config.toml
image_size = 64
horizontal_flip = false
translate = 0.12
encoder_widths = [128, 192, 288]
decoder_width = 192
decoder_norm = "layernorm"
decoder_norm_position = "pre"
decoder_activation = "geglu"
decoder_head_dim = 64
decoder_fused_qkv = false
optimizer = "adamw"
Rows from block 6 of the image encoder of a small encoder-decoder image transcriber, named by matrix and row number. Rows with one number belong to one channel. Each number is 50 + 15 x the weight over its row's rms, rounded and kept within 0 to 99. All counts start at 0.
After each channel's rows are labels from the 100 images, of 14976, where the channel reaches its highest value: "responds to" is what is common among them; "peak at" is the part of the image that holds the peak. Only what is clearly more common there than usual is listed. The data: short English words printed on busy colour backdrops. In brackets: how many of the 100, against the usual share in percent.
# convs1: grouped (8 groups) 3x3 conv (encoder.blocks.6.convs.1.weight, 96x12x3x3), inputs within the group 0-11, a 3x3 kernel for each
# convs2: expand pointwise conv (encoder.blocks.6.convs.2.weight, 192x96x1x1, transposed), outputs 0-63

convs1.30:66 27 49 28 46 49 32 72 58 46 46 50 47 52 69 62 63 63 51 46 44 55 30 45 68 45 39 48 66 64 49 34 54 58 65 66 24 20 38 51 47 40 75 55 46 36 46 50 66 53 59 46 48 50 72 58 45 70 64 50 21 57 56 60 22 25 72 61 37 25 51 30 42 26 51 19 36 49 62 76 50 15 40 39 51 25 24 64 54 32 40 21 50 41 44 51 61 59 53 08 24 42 49 74 59 61 62 47
convs2.30:60 29 42 77 30 56 71 45 70 44 49 55 59 18 73 35 44 43 75 35 37 65 27 25 46 79 65 43 64 23 62 57 32 48 52 64 57 43 69 64 38 24 51 83 35 52 47 55 38 42 58 61 49 39 65 54 32 46 56 46 21 53 45 54
responds to: the letter c (77 vs 12.5)
peak at: centre (56 vs 14.1); middle left (31 vs 11.7)

convs1.46:21 29 29 46 30 46 78 57 63 23 42 47 39 42 62 54 53 57 59 63 39 69 60 27 57 56 43 43 38 47 47 49 22 60 71 48 36 21 35 41 53 48 58 64 64 52 51 77 22 38 62 34 48 56 44 29 24 37 29 54 67 59 51 30 48 69 49 30 53 46 39 42 20 18 53 40 41 60 74 76 66 29 38 50 47 51 57 66 60 67 52 29 48 46 36 50 12 36 73 57 76 71 47 48 45 38 39 65
convs2.46:70 48 69 58 50 62 50 53 46 52 46 48 43 25 43 59 31 34 64 32 32 60 64 48 56 47 58 50 51 73 64 59 30 39 23 70 50 63 62 44 44 25 48 95 51 60 37 47 52 48 40 56 54 28 56 53 59 34 44 25 38 29 26 42
responds to: italic (74 vs 46.5)
peak at: centre (58 vs 14.1)

convs1.0:40 31 40 29 56 31 54 64 45 27 25 20 41 57 43 55 58 48 33 26 54 40 43 59 39 49 56 43 49 40 47 11 16 23 36 66 46 63 53 36 47 61 46 46 44 25 22 35 16 43 51 44 48 66 42 61 51 45 79 70 57 79 66 42 74 40 39 74 43 46 65 41 50 51 54 51 54 69 54 39 60 63 40 47 24 28 29 29 44 61 58 78 46 48 85 59 63 51 44 35 28 51 37 54 68 49 49 56
convs2.0:72 57 54 53 68 38 60 51 73 73 69 53 39 28 50 52 70 50 42 41 53 21 50 31 49 65 76 60 76 22 91 62 58 53 58 41 55 64 54 46 57 38 32 58 32 43 50 30 42 63 59 44 61 35 42 57 32 28 59 64 22 62 61 36
responds to: the letter c (60 vs 12.5)
peak at: centre (41 vs 14.1); middle left (40 vs 11.7)

convs1.11:37 33 59 51 40 79 47 56 85 64 33 53 51 32 49 48 55 63 42 34 28 45 64 21 33 27 43 59 37 71 62 40 63 45 61 41 41 32 26 58 37 15 46 40 69 49 39 72 40 25 60 56 55 59 35 28 33 55 42 59 27 47 53 58 51 35 57 59 50 19 26 46 46 66 49 25 58 68 28 51 40 72 46 65 67 31 67 48 64 72 57 50 54 40 50 54 35 24 36 55 41 77 73 26 62 76 52 52
convs2.11:69 62 68 31 38 57 43 42 39 50 46 42 68 42 44 65 41 50 77 59 60 38 49 26 56 33 55 49 51 55 31 46 49 29 67 48 12 65 49 37 68 65 51 59 16 59 50 44 44 62 42 82 28 49 47 42 47 47 51 62 61 14 51 46
responds to: the letter a (78 vs 35.6); the letter w (27 vs 9)
peak at: centre (78 vs 14.1)

convs1.24:44 25 17 41 45 43 70 43 38 50 58 13 51 50 52 43 37 53 37 36 44 55 69 76 57 66 56 41 61 58 47 42 41 53 29 13 71 57 51 76 69 64 43 36 48 80 66 53 45 44 52 30 14 29 42 54 67 53 47 53 67 67 71 55 50 37 54 63 64 37 62 54 54 42 33 41 66 65 43 81 77 42 46 79 53 71 68 52 51 50 27 33 46 31 75 54 33 52 42 69 64 41 46 51 27 37 54 71
convs2.24:47 41 37 55 54 58 24 36 56 74 27 28 68 54 51 59 29 55 59 43 36 45 53 43 36 53 78 43 47 37 45 53 48 73 37 43 31 48 43 70 60 38 31 74 19 43 44 47 45 45 69 49 75 50 63 30 55 45 56 64 61 43 51 62
responds to: the letter d (35 vs 15.2)
peak at: centre (54 vs 14.1)

convs1.68:19 31 50 33 17 51 57 65 73 53 53 63 70 56 59 64 42 17 35 35 66 44 51 55 68 33 32 40 24 32 42 38 43 67 63 66 55 52 23 55 58 36 48 62 48 46 58 61 33 33 46 21 30 58 52 63 62 55 60 69 53 67 60 32 33 41 39 37 50 54 66 70 55 51 54 67 62 31 65 19 26 60 58 40 47 45 37 43 45 29 45 68 29 39 54 27 26 43 57 23 28 17 49 54 33 50 52 72
convs2.68:61 35 46 32 55 35 37 69 35 70 50 21 64 52 58 69 44 51 73 52 38 52 61 46 39 40 33 42 69 69 41 36 50 44 41 64 55 64 35 42 53 45 37 55 33 63 60 51 57 43 77 85 49 37 52 33 30 40 49 39 60 37 49 37
responds to: the letter c (46 vs 12.5); the letter g (44 vs 10.4)
peak at: centre (54 vs 14.1)

convs1.63:40 33 18 29 24 15 48 55 27 47 42 52 36 55 75 20 63 69 34 36 27 63 46 29 80 71 32 23 21 34 28 23 47 47 64 49 55 51 60 53 58 74 11 39 64 38 53 46 58 42 56 42 56 58 45 51 54 31 42 60 31 46 46 51 46 40 50 39 28 35 49 55 37 46 70 54 67 86 52 41 61 34 50 45 63 62 80 49 56 57 47 46 61 43 57 56 21 33 50 55 44 47 61 66 53 39 49 52
convs2.63:45 32 64 45 41 39 27 25 47 31 44 61 59 73 59 65 49 61 49 18 65 36 68 44 57 33 56 62 71 41 43 31 64 58 59 39 78 28 61 42 59 33 41 51 36 38 48 49 38 49 45 57 66 38 40 72 25 35 41 62 24 35 77 74
responds to: the letter c (85 vs 12.5); italic (75 vs 46.5)
peak at: middle left (42 vs 11.7); centre (39 vs 14.1)

convs1.45:47 43 58 48 30 72 45 17 38 60 35 43 48 36 46 54 37 46 57 74 58 45 66 65 35 55 65 40 55 47 44 63 50 39 31 59 46 46 35 58 32 48 90 47 62 70 49 47 50 45 35 39 55 40 46 49 29 34 44 62 69 40 58 79 56 46 75 73 41 39 45 70 36 53 46 29 25 41 28 35 49 17 57 66 40 46 62 21 49 58 81 40 19 48 47 23 73 53 49 79 52 55 91 63 54 68 48 36
convs2.45:31 38 66 29 35 42 55 57 64 45 48 18 48 24 58 53 36 53 49 41 29 47 51 48 61 28 63 51 69 48 38 52 41 29 82 46 57 61 11 47 51 17 29 50 49 56 63 48 35 48 54 76 22 66 40 55 52 48 39 77 38 59 15 18
responds to: the letter a (61 vs 35.6); the letter m (38 vs 9.8)
peak at: centre (71 vs 14.1)

convs1.47:42 75 56 52 20 56 68 47 67 32 26 30 45 47 65 31 33 55 25 28 55 48 39 42 65 25 41 37 72 70 30 56 65 56 46 64 65 63 41 40 59 39 38 25 53 86 43 42 72 60 51 39 68 54 46 58 35 42 64 40 18 34 59 52 56 32 63 33 50 26 60 59 55 44 33 56 50 61 53 38 64 64 42 24 82 44 29 63 64 27 48 61 51 57 53 57 43 41 29 61 69 29 35 70 48 17 45 65
convs2.47:55 78 39 54 48 55 79 49 46 52 59 45 99 41 64 72 48 28 63 52 42 42 39 63 48 33 20 39 54 57 64 54 33 18 41 62 63 59 77 65 14 51 43 53 55 64 50 47 38 22 40 57 52 50 35 44 29 40 62 34 35 50 81 57
responds to: the letter o (62 vs 32.6)
peak at: centre (70 vs 14.1)

convs1.67:34 25 37 37 55 51 38 71 59 58 65 63 51 61 32 50 39 28 19 45 50 85 83 48 76 74 54 28 31 57 47 58 66 72 68 66 41 43 59 27 50 74 52 59 58 60 64 48 47 54 47 32 30 55 61 62 26 54 56 25 49 39 11 42 32 29 64 41 57 54 55 50 44 59 33 73 73 23 50 31 26 46 54 39 55 77 50 59 65 37 40 50 43 48 51 56 59 35 73 43 39 26 58 62 42 70 57 38
convs2.67:53 70 24 45 69 57 38 65 43 70 45 20 44 50 50 51 41 47 63 47 34 55 52 34 28 63 41 73 48 32 38 45 68 64 56 50 35 32 33 26 72 68 57 48 59 23 64 50 37 34 58 68 66 51 31 27 33 49 55 34 53 41 68 45
responds to: the letter d (35 vs 15.2); the letter g (33 vs 10.4)
peak at: centre (43 vs 14.1); middle right (36 vs 11.7)

convs1.65:47 71 48 61 49 26 57 35 44 48 39 48 38 14 54 50 58 55 64 64 52 79 36 36 38 27 53 37 70 62 40 48 66 53 36 36 45 54 65 57 59 89 31 67 72 64 23 54 67 48 39 61 53 37 41 48 40 25 47 43 32 61 70 16 63 73 36 48 40 53 36 25 27 40 29 48 66 54 34 61 55 27 46 39 68 72 62 51 43 48 58 46 63 34 32 63 54 58 41 51 42 85 42 46 48 66 77 18
convs2.65:73 69 40 18 44 64 51 40 48 65 49 34 67 43 73 44 38 64 44 42 29 81 19 40 56 47 26 59 47 50 54 38 72 73 51 45 60 32 31 04 57 52 41 53 41 29 68 59 36 65 41 74 54 55 59 67 70 56 40 41 39 45 42 37
responds to: the letter o (64 vs 32.6)
peak at: bottom centre (44 vs 11.7); centre (44 vs 14.1)

convs1.81:43 31 42 61 24 39 44 16 56 84 59 52 63 39 58 57 32 57 22 67 57 30 60 52 42 69 55 62 60 43 53 49 42 64 65 43 51 24 44 36 81 58 46 67 40 44 69 67 56 50 36 63 55 51 24 23 54 15 55 65 06 50 70 16 43 35 39 54 60 49 60 54 39 28 44 35 55 64 34 40 50 14 30 51 52 47 46 56 41 46 70 66 59 68 51 44 79 62 44 54 28 48 51 52 64 39 53 47
convs2.81:35 54 34 20 50 52 20 39 20 57 79 24 65 40 56 57 43 53 58 61 47 46 32 64 41 52 41 63 77 31 48 46 64 55 49 41 55 28 31 42 37 61 49 46 47 43 74 55 66 34 90 71 72 69 57 72 52 21 52 61 38 49 64 37
responds to: sans-serif (88 vs 57.9); the letter g (27 vs 10.4)
peak at: centre (55 vs 14.1)

convs1.58:83 56 38 69 60 58 68 76 57 72 59 52 34 22 47 40 46 72 52 53 49 60 61 48 22 32 54 76 89 50 58 41 51 62 44 85 42 43 36 31 53 34 46 49 31 62 59 24 60 54 36 48 34 49 65 25 42 53 53 29 74 70 45 37 23 44 41 37 39 46 67 51 65 31 44 60 68 27 60 73 45 45 10 48 77 49 50 66 49 44 41 44 53 68 60 55 65 39 58 56 38 53 47 48 69 40 52 80
convs2.58:56 19 75 72 27 49 45 50 58 49 58 26 53 29 42 65 41 44 68 53 32 56 57 30 44 41 81 48 46 27 52 63 44 35 60 48 29 56 28 50 64 28 62 65 70 30 57 49 55 33 47 90 35 44 75 61 27 50 42 64 45 64 28 79
responds to: the letter a (60 vs 35.6); the letter b (27 vs 10.9)
peak at: centre (73 vs 14.1)

convs1.39:53 67 64 48 55 53 42 51 45 29 25 31 42 44 25 36 26 33 48 56 63 55 57 61 60 32 56 57 67 75 17 49 47 26 01 36 33 53 29 71 67 41 68 47 35 61 48 51 58 45 50 47 51 63 34 42 36 17 62 49 21 70 43 62 66 49 61 64 39 42 31 51 44 41 19 62 57 16 46 46 33 36 63 38 46 70 36 49 38 27 47 70 32 68 67 66 43 58 48 61 54 37 54 73 56 50 38 58
convs2.39:36 58 50 35 32 26 66 55 72 43 66 45 54 64 61 73 54 47 57 34 63 67 19 45 36 35 44 62 60 21 36 49 71 67 57 49 47 30 40 44 41 51 55 61 41 43 52 59 25 56 57 51 40 78 49 47 13 52 52 63 26 48 52 53
responds to: the letter o (61 vs 32.6); the letter g (29 vs 10.4)
peak at: centre (41 vs 14.1)

convs1.78:43 36 61 42 35 45 51 38 47 66 72 45 70 48 30 26 13 31 70 36 47 67 52 59 69 65 44 38 59 49 54 45 43 51 28 34 57 57 55 41 56 39 67 33 32 42 50 56 56 50 35 57 16 21 64 12 37 28 10 60 27 43 47 53 10 56 69 44 41 47 62 50 46 35 27 46 34 33 61 50 36 54 53 35 60 49 45 48 36 45 53 46 76 41 60 54 48 41 31 76 66 36 63 54 26 65 45 25
convs2.78:58 39 18 41 44 72 53 41 33 49 58 24 62 53 48 65 52 38 38 46 56 57 39 44 42 55 51 49 59 35 36 53 70 53 41 39 37 23 33 71 59 44 48 51 63 22 65 80 48 41 64 52 60 78 48 46 34 57 42 15 34 49 62 69
responds to: the letter o (65 vs 32.6)
peak at: centre (56 vs 14.1)